From a checkpoint of a small multi-label audio tagger: 20.5M parameters.
Rows from block 3 of a small multi-label audio tagger, named by matrix and row number. Rows with one number within an expert belong to one neuron, the router's apart. Each number is 128 + 32 x the weight over its row's rms, rounded and kept within 0 to 255. All counts start at 0. Numbers have three digits each.
Before each expert's rows are labels from the 100 clips, of 14976, where the router gives the expert most weight on average: "responds to" is what is common among them; "loudest band" is the band of the loudest frequency at the time of the peak. Only what is clearly more common there than usual is listed. The data: single English command words and digits, spoken by a formant synthesiser in many voices.
# router: router (model.blocks.3.mlp.router.weight, 4x384, trained with AdamW), inputs 128-191
# up: expert up (model.blocks.3.mlp.up, 4x192x384), inputs 128-191
# down: expert down (model.blocks.3.mlp.down, 4x384x192, transposed), outputs 128-191

# expert 1
responds to: quiet level; /ɔ/; /f/; word: off
loudest band: 500 to 1000 Hz
router.1:118120103141138160107114121089165093080096161154145165152123139204128075134108120132113157105104124181121128077115110116122124107178147059083176113178098093130027146088194140133116214095141139
up.0:147109146078154115160148147087114185109061145132171048079128126123140168062179127120096142163101147137118154203132101074190152099144140117085126118132218158135124113141082147145141152148126082
down.0:135127108175156080126120128119179102150115144203217122072181086131105102158146142118114111114117114111121140162119111113168120103149105112091136094117126138140142069077100146117130136149123170
up.1:122101145087159147117165133122118121123144064175085112128115145127119098157139147204082107144146190124099145147133137102114130083130107146130151118146124136174136143129087132161156155183081125
down.1:133087123115162195106157128166135115108160089144123069117164158126123106111086149136138129125175154129106127137120135116095119103120143132119227166149132142114112141089098092137185141117111192
up.2:117167118040122140162175089089131110153120126071132110157145036117150088157122178085131079088181155081110167167159108164106078138135151150166156064145126167097134079190122162105138133106193169
down.2:130102135148105090175125099171106118145139145136131129136127101125158157114117121116143056112121124124160119138153133196105082173165169109136135107184151092067129100111151102122096121166168150
up.3:128068170187148108210176098154125164180164079104136054150149141089118129112083127092125114097152163121106091141130092114134099140147083156129130098096199119155184130152085164149137127200113110
down.3:141062162128139127142130148145103165082074045117134086150105108163100191158134098150172183122143190073139148112199115134057147117123091151105078106105079130090110156121126072182148088131182140
up.4:096183103142162142128145102125111108149140146153115145117115108113175142171144100116081140141159149190144097145097131099108082119125155175154129120142155111108147148062150147062095162093182159
down.4:116100129151099093135114127155130113155099111141191112140122100158113139145155158081141155147146136124151108122146159143139175142098184159135148132141187087109101171077134107074144093118182187
up.5:099115168125150130154109146107148096130146111156138122154129095214131097065147151133096106077095155129069145169061159193134144130148128102118118125113116147142086135141160149181090154109181157
down.5:105082098139110093141103178109085127150140139108142150129143119122113082117171131016145110103082119118117132108111072157148129097129140101103128104130219164157138140169104104118114107097122092
up.6:140198064137168133148178094188080086149136121138081130141100165104150142153189081163155174079119142164137140108092118166116157142115104141213115092099107148131092107119128113130186094115155105
down.6:122158106175124137127131092162171120134158174141101106063138086088138123115170104182121159161140097155190172092132095118141082100072203104145143133126152103100139112161120104106150129150089029
up.7:128074157165172104141140077169110130183148091169096194174153225093118132135111131174116136116078163072115068126163145117129096152144110143117141089091170160140118110126125121110188149154145169
down.7:130109151133105146141062141129129126122117153136172117138154123119152144131089134123101081152121123099171106113206139147148107114084123131126144150142151112089178126127203171103110207125198149
up.8:112184147174144166133159156155094121174137149128130124108111126103153160156160159153115151130105138120159126121073130114113070105070085110187094095125151181093096107102132133060112151140154151
down.8:144180092071091170132139128115096144106134113085143118125031154158142118136119087159125159186125136154154156095102116101104129131135149118071122122125120144111133153110162100120078102134167121
up.9:144136091122151116166176203108140146149128067079057132138204121088134111159112093135161148134123112138148131105095092110129109161192131119202096084111131151103131098142096100128150064091091108
down.9:106097138113120161124181114138154124128171093136086152091142132049109187049123108152108141081168122151201127163133148141148115106119073123153161118176133096148147095126114124133168107100128127
up.10:174171093124157119176157102128102170169176104143111139111124101095145102173171093189124095119091161145109138141119108165125093138142104149175095058124107151103167096132121176117151109115155117
down.10:120111154187126126134106109147081106119140183128112152110102107152115099143115120119088116143127084120132115071142151112127069136118123180124148150142119103176081128111232147080146140111187186
up.11:083163143099171151126138151157136173159112124114158076110085119120093120080080166166074141147071162054122184138119122137181118070119023143108180149114106211107115076173114186156225120127113124
down.11:133145176091134096097137166163160129118174102155190075116090140138115104171095111162101092197080109110112104151156148170165137132148076062092130149134112130100132123122027200121187089103131126
up.12:123161147089145139152152144112115062122132136105113099128099179106106141134169159159114174110197140208169148180053155113044118094133132169157149111145103150131135127104095138149137123111145137
down.12:104140106126221122142209167088126143083175165147132105105109111137169088121100115141156147042154145099066152160159124148100161075192133168159168127132157127139136127181046104127141150123121084
up.13:106116130144084130134180146182156143188139102131101087132101121121148132099151183161150180101164208112155134087115092198099123118122061167200158084109147139091115082126082126174196119134117150
down.13:108130117138130144105157127136147124137143066107079137171178139105195143123131111130133135131149108109116099111130110112060073148120172140153145113148115128142154045090119137169144135141208117
up.14:149094156060104112129196145165104128186184147133117105074148164113152162091128123149114161105133141171113161187107113083143077114190101162150094113086103148131133140120108144148149104170100125
down.14:104120161142125105149157137076166133119086146090121083116085113091189113109153124104148134104179137077094113091078109082098096093131150122082140122094108144089125111130215086165162132140112173
up.15:107136111116110161151153143128140106133068142086141072151115141145118113109091129082097126158094123114114124159095160083082133121146117117104126143171147167107132125127164101089146122123156126
down.15:180135086169094157119090133176091111111152174098145162098087163150107096155133082115118160152071085124137151046107119118166148114105118137110080110105154142106115188117169098091112117102143158
up.16:089108082135134105175203096162083164117139111122071129186136126067176158151139100151191180072167154148133081097109118139103111122143103143183151094135142161116122067141127080154151049111163114
down.16:097119087128137139121151151202133097115115085145122131142105100075181114146135102119153135109138088139132114166157089100092184152135178171139167175092180151133092114119091158155159101092108143
up.17:105189117125106126204138138108115116175119163159090137079155124184108095125132124124086173143100142113119142131057108125138100107077128149179086117168128148065193148113115138080142109113205118
down.17:139160093117106108111155123147119165166032154170097037054101067166128158115121105148157165128191141157048110165142100084132148126118123115123175160159119091160137121135144112163105155131061158
up.18:128150141096139158185150094123145135150118120091158101169132156134187134188092137110158118095108118127129187116099117144106152155113094119162099069111138143093160150155100095150134074109160129
down.18:134140138123126137042159115143127162122078089132151113114076121094138121067067121131095146107122120078149121151146097129081119138154128113125167175137137167156165139138057120138083153166085080
up.19:169103142115114071196140175181127129161116094163124160113142122095171123135102153084082110113131194169160116121114079164121084152136100174150133103105169138145134134094067138100138106140150106
down.19:145108082160112138161124126103128191132121124145138167098154155100148137186030107146154068166106106117089114141103153155072157158109161163076103104120110138096167126134072114119113080157101136
up.20:086145132135180053107143128134099176153131128121077113156060133077140095170082114077135133121112156113156186125107142153105139180161143095145110131139179136107208152162097075140154104080134107
down.20:099116120157101047090080120124145112152139095126154093113166127075112128132073148130141085074150106114139131175153166130120117133144126132115114186154187138091156116098082145140140119165037065
up.21:114142125156131100144177153178098110214177129118072122141162136122169141120093170111134146103110163084121111160158081132158085121140138159214103087160147171113155115140075130134129085175124126
down.21:116080078170159109141106146069130107119136172123131142122157097167147111049135074106144095092111157112176133099167104066160149115125132103125153095110087105124106138153144148177066128191191073
up.22:067107128149170097130208176152096151145101096140080103112169119121148182073133116130118134156103142151061108152134112101095144148119165152166102121127154179094145113069111122139160130222130084
down.22:102161136120167085176162148076128099132112177165172085075151123155142110110152150156171157122107117106123151125119121138084160144142083169113133090123102112160155127129180130163135143146139171

# expert 2
responds to: /s/; /ɛ/; /ə/; /v/
loudest band: 4000 to 8000 Hz
router.2:127167175064115112194134128130109116110170149093148186151138138150181122114132149106163082146191108076174113134124104121230117156135108145191025112119135150107161146139124142044100097141148135
up.0:090106119143115111114134149138094095140084212187151042137134147152150176154114152194112143112097186143178138153090153134128133121090058135157185129129161095102041133146167099117122160127100102
down.0:166139052160120112088157103153162119123164111155130144134068131063128034165154108175114123120168159114140126122126137113111151082193081127093118058097118123145111118172103118148115099123051170
up.1:091133132165135184190126147165115064107145114128128122206100161162134066122121127160117115137133129132163167096169170144106132136130105120085129129120172119074154108164147101145172173142100148
down.1:123109149102175166122143147065152136079053137140121095163115148165144104149096082107135112115127123066130151116129086154157146118065123083129128100135119172132131130153103144181176121130144087
up.2:159104090110138135132168154133155120152140114190157112087121131107143136150110154184111105146114116179135164132106173122142111073137152138095107066094141140064139106074090148147172171126066155
down.2:150148119116139130098123159102096146096138120129160108112120168134116145069080158173116147046181180109119153176189142136115115068157117124107162132083070104124088153182075096134148202131132142
up.3:125075136119134141182137126155098127165156109167110101069060108162160087098150116160156136088128185141131088081145127131139150090125106114230124044138128101131070168112162138133139200083203100
down.3:203140138109140124126061173140160086107096096178141124095142106139137111119134129162097157090118100118153123143072178110130099072152177113093151072105112135141111151152128064080151122103135146
up.4:114095142182140147087102120130209149090133143162124078121190131133115159130148146083133147124132122104094135135124095138159157075125131159101184147135161124122106143123116141171146130174114076
down.4:174185187129118101125149137121133145217068132114176059105154123154131136086132150175132140108158145137097054166165116077187115154132098133124132081081063167153127155163122105118171217179078096
up.5:099092092145147101149139110210163114187075065145082098134149107123099139125108121129116111095115178166059122123160168126058120139116135087135121090124171130106113108115170099134141115200116140
down.5:100104135085119184155130131090134162070120055093178181190154099145121139160126108146160137155151094129105059106131144081114115131134103123160134137109113141171153119143146152139070101128192121
up.6:076145070140126111175132106165133122203161112134039141171065162087101097166161145189113201122101133085104082120130104086079105099181084148161128093157091131123108134087206154123138121156118109
down.6:094129082116107116097106128130126138134161127105076185129193125132074141162125079131059141136141118117158108145182116113104126139132148168125126119111137092135099132051169135143088146153133114
up.7:129184146073108167215162155107108101113125123133089131115128135210139124181134115172063180156094088168079196160134123133121125121086143140127110104142139173132108154128176111204157145204077119
down.7:131152160135073143144120126145115133058111128089098104126192076175100153109130085147119094123169154144101229167118186141117087135146099111149134151142115123177074156126090141165115190109158069
up.8:062110128131153174057120078107112171169113108153132072113113138121175149134137121142093122083107198119119129070128142089186098141140076086110156106225174126161109088108131214183107153076130107
down.8:129115147154109134097124161126162150183100151115126141051101107077151133101176131152132122075087145113122140158159172127119069145128138156110128137131121128095122115150141183129113120083193173
up.9:105119118116149100182170116144139146120109119090096181124086086099154054073140165143092142110117122134098139164127049196067135109141129122065153116146153133118179138090090164136187157170095144
down.9:105070122088154079076127204178136144123132111125159117147067124137107179117139120153133145079135179107129103201153095116127145120138115064101124108079172105121086120123167103121051210117134108
up.10:149101075095159196153177101159153130109168067141156092075106105151097105122106184151087139093154170187116151162093149129079107055156116150151133072167092154132120101084133143204153143119114134
down.10:113080131142167146111126094069133137131098144123134074123147130161114121100140144178137111097139160156098107145092168174125151149134144167059173172137083129084132163142136110170115159138080111
up.11:139137104142139131130196127194122117132098140153110123118140117111160117136093164136157147136110063174080135161130121125065131136121144161146189152135087163101115176068169099176175139166148138
down.11:145156102133070155162150092136169130186166140136159144089159197132129136133100111139166128125132082077059108146178146143097171123119145113129116128093132130123135130106112117169156137145094178
up.12:133099121120163146142203119160112089149119060115092128129117079105148087095156139155091166138113157118085097154184066122046113178098121110091200116162118146133143158078179114138148164131175096
down.12:137099100167174096133050174160144109101135147175099138137117117099034145151121127143152162047099139135045087162172134081151179135089090108122174062101100068121132160115178124134118189117135173
up.13:124144108151154045130169164126061126153131139153079135126113135091098148069144135104135180144105111184138102095113066103186160100147173099163130094221124183122152145113164225085129123094101062
down.13:176106169070143139115106087134115177093039104145134182137072144091087114178130099108146160092129122108106032106138156109177139148169123063111113102132114091129166110105160115112122139107157163
up.14:128157172048122092140128142140171099131124111155127130114141119149163137157125152182090078134109143138142152200135140124137124152136070055120149077159163081167078120105156161121134157139091171
down.14:083158130175171138131145142177156102128143113140077110123186167147136136190090122162112110139120161157137146148164160149164098134137088100073118110116096129147097089097113181119147111117094133
up.15:115118128132121113163153084093095102071157134097120132142153145080073153132133147095086183108102141120074145175177091093100160092119163150146102125100103149126139202158109077099157144145077121
down.15:168116152120136166140156110119132131094193133087127113083180117163149163150183137155091058118113090181141176147110153159136120106122079149137132123113150133114099137138098173168068104100124112
up.16:182113125108074191179169132164202119107124042139146134133163101183123147112073123095101078111167114153117115129136131197049119176137094171165184110088157115117174144113133119219178093164131100
down.16:157184182099100107128155171092136196159080150113138160116136179082107125105094123142127071155174150078122132174148089162123132170141127154094156156106095158150224125130117127124167097121119124
up.17:124139135120169102196116141039099117125143123122092087175099169111102148164176186093114127158116133123110111032095124117131196164093123109106113099136109172107129101124170141119134138146126092
down.17:154146081128180080110140134135164111177141090169136105107149160094201096091064173116175088103123067135153140166111120129072100110140173095142120145130127124132128080123113086132172104146081099
up.18:130169129129109171156135123142176129130160140173156139086118120124151194119035206159079100088150152190138140141097164136118082088160118153102082068136095097096117116108093111164151114136161131
down.18:107146129170135196165108143095157087124206175082127155079174141099092111124072126112064100086091118025142152126119155183101106107130153168141141201131134146095154168178114120158122186179122108
up.19:141144154108134151113155150177171093147150079093134102121163127138116116155123144169106123146118139145128106114088104166133086064195102169149140096124112167113115115045076113177142110092144172
down.19:125163053083111111157078165139122109144139159154127105136120157096120156139173127103135138164111111144079144076156189132190144178131148197110106142107120125098076136120159148126129128132127124
up.20:096121112163079124124158103149162170185138061158093089134119154085121114164115170166091174085088161101071059130125142077102112090117111158147135113112093175155153093113143158101145168116067069
down.20:112074113164148148063117098157107156112139111089143191186103112147102117098132088112182206126124200126170099120119137083116091099175071178057129127158156090135131162061172111106051128129131115
up.21:115094126152118083153161125154163081085152121131128142125088130123140141163095129115061112079134144118083049125161115094093102161120162117080109132109140101126123134107157131060145172094084104
down.21:079182118098106179136189117178136106143171160145100130128132152149100159192107114164099077094118101183113151104180160147113150156122072169177128207059133128111091173039132126168136128124160174
up.22:106095097140104122170157156170125173181107135126114153123159125139181125138056159127125100073124129092152081143115141164106133155070101052154183106151102074105121127102185111177184137106111132
down.22:164140135129110120123106113142127152090159174148145078099107165146115157114084112138141128113096135088137123094136139180169168073147120088123128102163107145134132130102128163171081081126142092

# expert 0
responds to: /t/; /eɪ/; word: eight
loudest band: 250 to 500 Hz
router.0:097108104120135099153155072133134171191105116119058123168126126082094186096099085083178151090101149127050054167175138103093190154111095141129187138073085136155199111131160092174124116169133086
up.0:131167173108135112170090170102145112129104121185165106091144121174121106168071225126139183120132180137162157151125132175096142108118135050089110115140130108089126164078149108148141131110118161
down.0:136128079070150055139088166096084177160144107102146118101088105130147142150162128105132128157133150105161123158098112120134160134162124136150144099145156087156156148113158115087137099086110084
up.1:101136158139144110122122150197140088083145132130187133185140143156156106172101159157113075143126155138116135183150108144089083085106175134042088093151180121069131119107133148133081165122155176
down.1:124112115120127154132136113144098205113173158112130119136166094120103137126061123116124071095114115104152115109121150191128130126167117118176161137184133087139128087112142154107113131159153153
up.2:183103127141154104165130139136155083086110136165160138090136149171122148119115144164094143147143195116125143132123103145161115082134125175120182102113072122103102199099149087164164163189125160
down.2:156110150124101140131142074145160102069090127203153133140154154120151126162072163116121130125168167123105072140131141083078092186127145135115147093137067088098123216119120160127132135143113105
up.3:123156152131137131104185166121206074149146161120108182184193155132139074181107136135087103132098130122150104105085119148138126163158131128098168084123048204122090168077115115167166073105182166
down.3:149115128119129133142148110105106132107123105104137117141151111129146080136174125111188147150095116148099111150115102091143122083135114157131084128134161162173080105131197143126151118102111164
up.4:112138172126159131107161143154130038147121137127147165183106170118115089180093132096095116129154134155186195136132115127123150102138134151126132121145195167097094138142092109113173150108106095
down.4:111088193119091145160128081154112135124138097108135112165112201145170165075123146181145157092120181176127144117122135104141116099148147130138086158103112117119085143083077083137156123142102131
up.5:121103134150101085154109150137128105117136140136198111096147089167120105144081142087124091131127142151138130126094149175127103063140106119108119112172158181106111055084131089087128096142107154
down.5:120134089156089090064170129169134115178113116121156137086165137159170081185057195125125135160175061142114132147121117155063118077159185158103133163100158142106099047155117109134167097145114177
up.6:071149184152161135163155128130112083166205153101166155124163065127137102121128126101111137157135132168205140103086107140129115138091142139169170121150150153098155097136119135090170147048125220
down.6:115155142119111095149161124183147103123138099107183065192116103182147122092138124132059146180148138100148123121163115105114123123127162163154088089098107135118135110120120137138124156124111151
up.7:110137161101118147143158142163086129119129096121130165183154139148163091152153105114100122145149164127164139105093103146087077145128084156172082090135161155147125094140106138151140114130181155
down.7:146146151116138172151127101114193144115172194152145149081178169190117108170077142159096090162083134110126131136151132153110115131153129127139103107120120063065169165110061169144107129163121166
up.8:131177134144116164173179155119110133145204160169117086097150126140108117145126098146134122140032151071146158093126119127129061128102170115137060127137102109102119204100099105178160088116157115
down.8:076178101119130169132123121050144113117137157137160097145165076197158068159126130082095087086133122163098174124132117164145128140075167186093091134109105137114122125127171135116129152123170208
up.9:168164189150200172101128096119141101104126134147104099140174104128158136202131120112146103146080146160104179144117166122129092115134099139169095100129159138120108144104116147155178098057192100
down.9:110120096075165073160050069165146146138090142110131108115123161137129138088127119111155114049144131105113103162138120110122176185061039087178135094116115129174156089198125142145091136126106099
up.10:146095115135097147141110063149116113163177185145074166140129111138169116093140119159078102123161070194125148071116123181149070098093180097186078060111107174123131086104130168110127178111125119
down.10:161177148124132183094169100120092170129152155108090081115078133131110131072148110091102081118087127142181170123121131133097098100135081067238135177141087122135110127197137065160095188129112057
up.11:142125106102130174144181159151082161098167086119120091102119109145133056164151172184115145152110149112083112111113108140090099060150084144124119071144108204087132150128144162134108067103161166
down.11:064130071162168101132112126061069150137107115131141135162102081112132088111135088128184165146140206117134072173060109098134130165123144136145078112146145113149113078128129074095121074128169154
up.12:098096153133164167180117118157122140139162148130089106190134099194174105156109088088116093109105164100133112169106134124134123120096110092160097103110154122101162084194080108156155132102159141
down.12:174100116136157146142115138129146117107140119137141145150178122156158144167122105107098161088152120174205144104120136129077082124125157128111154126088168064115090108167091099146107119113174183
up.13:152124113135156156173119162160086086113158129201129106114165125134154132108122116151144124160070174135119110103140111091170087129146127156160125099121140116093070177069098107072147199164168176
down.13:136175128105120217138062161110131191059140175155092147178082178157111141130161070175149064111113162079138118143140152122175102134114084167129109146190091188048162150154109167108113124117176080
up.14:103187120122108150115186137116125114138111133141095150090176125119120125172082127120078135133136073181149144126089176145053097088129184143174110136183126115130094122057108078179145060128149166
down.14:126109160184079148127139116165130091096151183161175106115172112153162116108136103171106111170124074139107149135151099148165086124123165114142126146073139139071104136147061153141176136149104139
up.15:059174171138119188101206133152189076168100117163119162136124149111192060138114143118076082161140089110125107142190051175099100142160158150193127145173121129087156163063134163090172102103150173
down.15:196133185126108150159132126145183107098100088120156115101163108110179164134063136186127090105133095114124117147205140113169065159102110099172149127103111148140162198096122145094168083134106061
up.16:098194111128175179142140117102061149153156158138087102155097074147124088137157111206103171145081142199118164108144114115094091103143078116117093093187075112132050147056168134160148124075145152
down.16:101120100164104126159131198106049181198122183080152095113087112136102114100175074145094145083102182098144166099072064115167067157153108187155090107137162133158142110161133181108107137149207142
up.17:121146101125149130135127181166148058157132121129135144133146087114144057128168148181083144127095122138163227090100145148151101084069093116151146080098155141151091093122166121125142099114103141
down.17:116096122111128096133134139157127119115105118186127118107164095125138237103158067162077104048095094181131131119121149104150102160121172115099124196110174122173124067143161123150159157100074034
up.18:128149090099083150148140065123102085131128104090101135159160093144144099157105121077121141166117132124124151117093141113070126103141138099153164122169170127145068094143107112107111142133169115
down.18:158139140082142054125105114127089112158114148117108108168138182132170135128160099139093121132153108147192182128128083115134082097135099144146138092101112135143127106179210116120084127151107119
up.19:102099136172142192108154062140106117093139132127102122122174102116102118126117114130134095155084155145097100113119125112142178158067112126158163117132177129139097129114051086140105071154056166
down.19:154147157122129135097134139141153109075190177087159151118104116117060102167131094145149080197098069132087156101154148164148144084186123071076116140162181106071130118133100135108125055097115167
up.20:184126160085107147102157149123135105117134126137181093107123160140183138135160096159160160138196186171156133174041082088161130059211129128156086088085127130171095133128117137162061112058171124
down.20:123162067150149106137083128078102087144166197081133110089054116074081129136159166142126181135103094161142159140166077090149118134140121117126095080116166074182086113134156132103116105104138143
up.21:101128137088119219168154138188108087120115082123145131183146116129180016106147172135110150140108121165112134072117109143102138131093086156131114096161141165133108068074116145078175146108134159
down.21:140119091149158131062049132118143162124174082143099155081136115134113165148129070140132116111095128106127141155098153134085059129159153098086037128124144087137134111124119132133090129169082069
up.22:100132141105174145107116109090120075116124139196185149127136097160112094169137131163127114151084190157162151164064105155075112111103081108100129114126177087104136156131104084127090094086112175
down.22:157140148092149131159176133141161154127137075109153078142155130165127190156104149152145144157132073159095127185150159145075189117117156133108111105081086097141134121081132172181164128132148185

# expert 3
responds to: /ɝ/; /l/; /oʊ/; word: lower
loudest band: 250 to 500 Hz
router.3:137089144194098129098111144133136110138131093165159103064155093121158084152144134152105124136103117123159176140122140156116087106150178157101121145114182131091095114166039157102158114111113124
up.0:138094168119101152129185092156115093078156156223144143107143082114159175099108201134060038132107106149038122130136145152175091134134136160142045122134139115079116149045126168118131082114109112
down.0:104140127118131134056129127071151109113138108082109135147088155078085143145130129122124126114093120156140133122074140079144077095133137094124107100144168070218084065112161162153162076154070112
up.1:090169210097169114071144104091091101140161110140049155116131140090112150130170095148084142154128190131133145193138161061181094086107147130156109106120117146172098167130162080062143109122177156
down.1:091127204101125069129095135147084128088120180171092129108181084113108179112103130133094069092129125128121137168137223100166031140116113125184130124097088107150111119096155159083141196122139126
up.2:121104141138163121153158083136116120101136123147090131126109061108146156110065175129150157118087161111076089181105097117090115123126095130134118086162083102093131125085156138127131165160166155
down.2:108140168164144130157207080142070103135180113133111080145165155104111107116128158169126108091146173105083181142123129101117098103163083124192142144167101111108132120057096084127113131113108107
up.3:080161143068152175174177138171113109191130162146117085169088077102212125057113151161128161093156135152136143091096109153119122166101097153139165090133092164117080085059139150124184173100185198
down.3:114139105099084113169139102116105111105147146138123112178078132159162112126145106149157115147137190107098109202103123150082148109146104134152132128152152147073168126120142151121181173050136144
up.4:117128125100154129194168135123098155167105155149122100134076129178159120090122145094160144112166202108091063122094087132127146145130087089114172086125126176112108145140153098151121129136187114
down.4:146168101208125123108136119114113130103091179092083148163112070121092136145177123110065147097095141180136162076075124044142081145142113144120118074117085081174076105139121112119137205109099118
up.5:131117109082143101192172094139103141158138127112089128134160171127199166115135150135106182100114209122105138155109132129124127154119078140164177064127064194088127155106154132152183146142143162
down.5:120170146158172157090121164201054079190187126131128112116157131147093141177123124100093116105081099167137157048122097173105107153127117149092096086127098171106120150076148131149155177213106100
up.6:074098150125164100187124105134120097150121128150124186125134131107146108084131167120100138112132193137091101087156094156113109156162114120150124103107075110122108129069138104139090202204184139
down.6:087143072120108102142110185139052184097102152070143111083106099176150171115147100096167140131113169093142096184114046102141157121062124147162117162119123145178103190164104133164105146094117056
up.7:105125163124111105158159113126143122124106126103147157098098061121152047187127177183139141160111162104107075143132083122085107128107122143122107107110155104120201116164126071108106116139097169
down.7:091162130113117143151140102136095164150153119125107135150063127129101115122139155158109137151099140099159121109074114075152153111122047110163088055087105146145139174158122063143144136059078092
up.8:053130152110178127177132132156125096138118127161144109152130144165137119096076158134133156089155183143138107153139146108105143157076100134168185082102087118113115147154184091139163228122154145
down.8:145157069083118152159161123113131161089132124141127124127159092151126155185143101133095158119072112094052128107121121181142118082076099140125097130126144171173079137101125170150160078123214168
up.9:126135131098107101175133155199096129157119167089122114115069063158137108132148162134079136125126192137122164144129061137137115102143071198116080098095077182183159108140144149138136131104083088
down.9:114140128099108168163132113104187083097115115082143126104125094113158143164107156169074081198120132152178128106110123160130112113119146185088095139128177149172169077100115147113108186125166091
up.10:092165150106183155099169144119136089122113121137108144170086147089125075058088176116171135073151134127109098151163129110116145128117079138206164097116110121142102105112113137064148174101146162
down.10:191135107084170139071131133105144066116150168087117136121153091112106167170128157048150130117123113146078093089121101132103180129183160118152200073126144139148078132130104181146108136149164188
up.11:109110111132162131152184117142137131153084206047166106128149070088163137187075125127149122085107115169155119154143176088099089144121110167153122132099095116105083076081159137060125114155141153
down.11:137117114142104118142144128156127070118145152137175162106116135115146090161124145142132125138105103126159162095117110137138062108143092141102138136107134131107139104111142130095135148098126175
up.12:110113133064171163183127100096098095126119076213113171168150108127135154128139178147148138162125201144078093126140157102123068128113117170151101106078119126131132164133102115109192195097177145
down.12:140175108167154132130082139150167192135142135109089160115133177152127107111127105132167132126168126045125136097140125130103193110142146134120165148134082205067144155185116125109156117150136152
up.13:048106111107137194171163140098138155170194107136114120137101066122174095101110157146126074116148197124081140140131075107138119149113111199160109109139121175091115107112183152095161155106150212
down.13:177130093117148126201104156146140098123121095175131133119097112112178174103126176103148168090225181139176100098119111141090157129120133153194143102118119142118080134139101115102123153162117060
up.14:102120155135152092185142114141131117140100049109168089129170030145168156102054175144131119063141187154124103201117115119075145180139067140110169113126102085121162101130074120103180217176149175
down.14:211122114134177100090181119114111042091128137149118073102187094115151111090139122116068140092120189123134158196099113165071094095198115178139142101116111114099092115090083110131149178112168125
up.15:139091144109133121163181096133139086164167136116144118125111090142122084212154097136093114087140130106115108165103155157086118135068127111113119098109105128122124117130154127085135130107140155
down.15:086117129156153101185106202104147086096159155136071109173114155122116091137124121124115060154086139136091141126118082115116115110152134203094137117112124171110162121126160149141119108093155125
up.16:052065138127173090146127113123056166237128075122105101167111146112145126136138111098141130120109132188098077118151107137170161167128080106103095108122094206143152090093144117099155156125102080
down.16:108172147152079163130121146105125133102142111094138122152096150150103089088133103159158150150124099087161107091148185115200140121091106120156147121156139175192115111174101144137115128145108157
up.17:098102154159171126125106070133186095118127153141125166160177145115149094083132123164174132119109116182125074120131135115091148191111170091168155136122084092106094159114115103144175145089115167
down.17:127077134170112086100083097121191143162116163155117121109145128108122136146071110137189108111108098131134095145137169151135139142120157080128162166171128098166107090155128111163121084156108102
up.18:141160104091186110152143130171138075138157151090111099143096115130152120153094142155055171101116118161095182114118093128109086099093133139155179105121134183131114122102180131102136166193189126
down.18:155081136102144124095150142051148108160116131185084137143126140122111130080142082138166127106105180087116088143097164081144099132127142075122162084176107090116109133133144131155165173124109087
up.19:136096142122142138179184135195123111184134137130146109100144114121157148112099147141150159030110161149137091168148138107174072167128085102142132103156114168128123124065163132123164139130187134
down.19:157162181143101143180123149145154148111147109150127151123094092124141079143118145171075103103168138133123156098127140185140093164137117166122135158143126103116112140103081173129116113141155065
up.20:116149144127131166115159143183157118137088124163134133157119104117135161075133139127104129077170144104133106134154118127135121129092107210130145120029145154156071114070166109177193142173103112
down.20:095105083096166125169155125196070099165092056105103118165127152101162163076153133125128138157145177159130090099158119092082108108099059143189167096083104140137097110102149130137183121168142120
up.21:085191121102156117182143143125122109166155129123102094145091120165107094157145132106133138064170167142119093135068097120157106155100089132168153091156098104130151141101179101141121136178152151
down.21:160082133148126149141201161176176128144084166181181058147094090149159106111168151142164115138146166192113155174114168173091049116110146136122095147132100117129106096116153129156141110064094128
up.22:096167121130163144125141127151098061138122120125147083181127131090164113171125134150058149138141133137140150123127161065103047131102125215146168115158150150089099124103112138056166142146140156
down.22:169117113150073108135120153200092081105180133087150095137124079095125127094147158116111103109167137139180153123070146112113082105193161167100114091139224097132083104157091090044119125103141140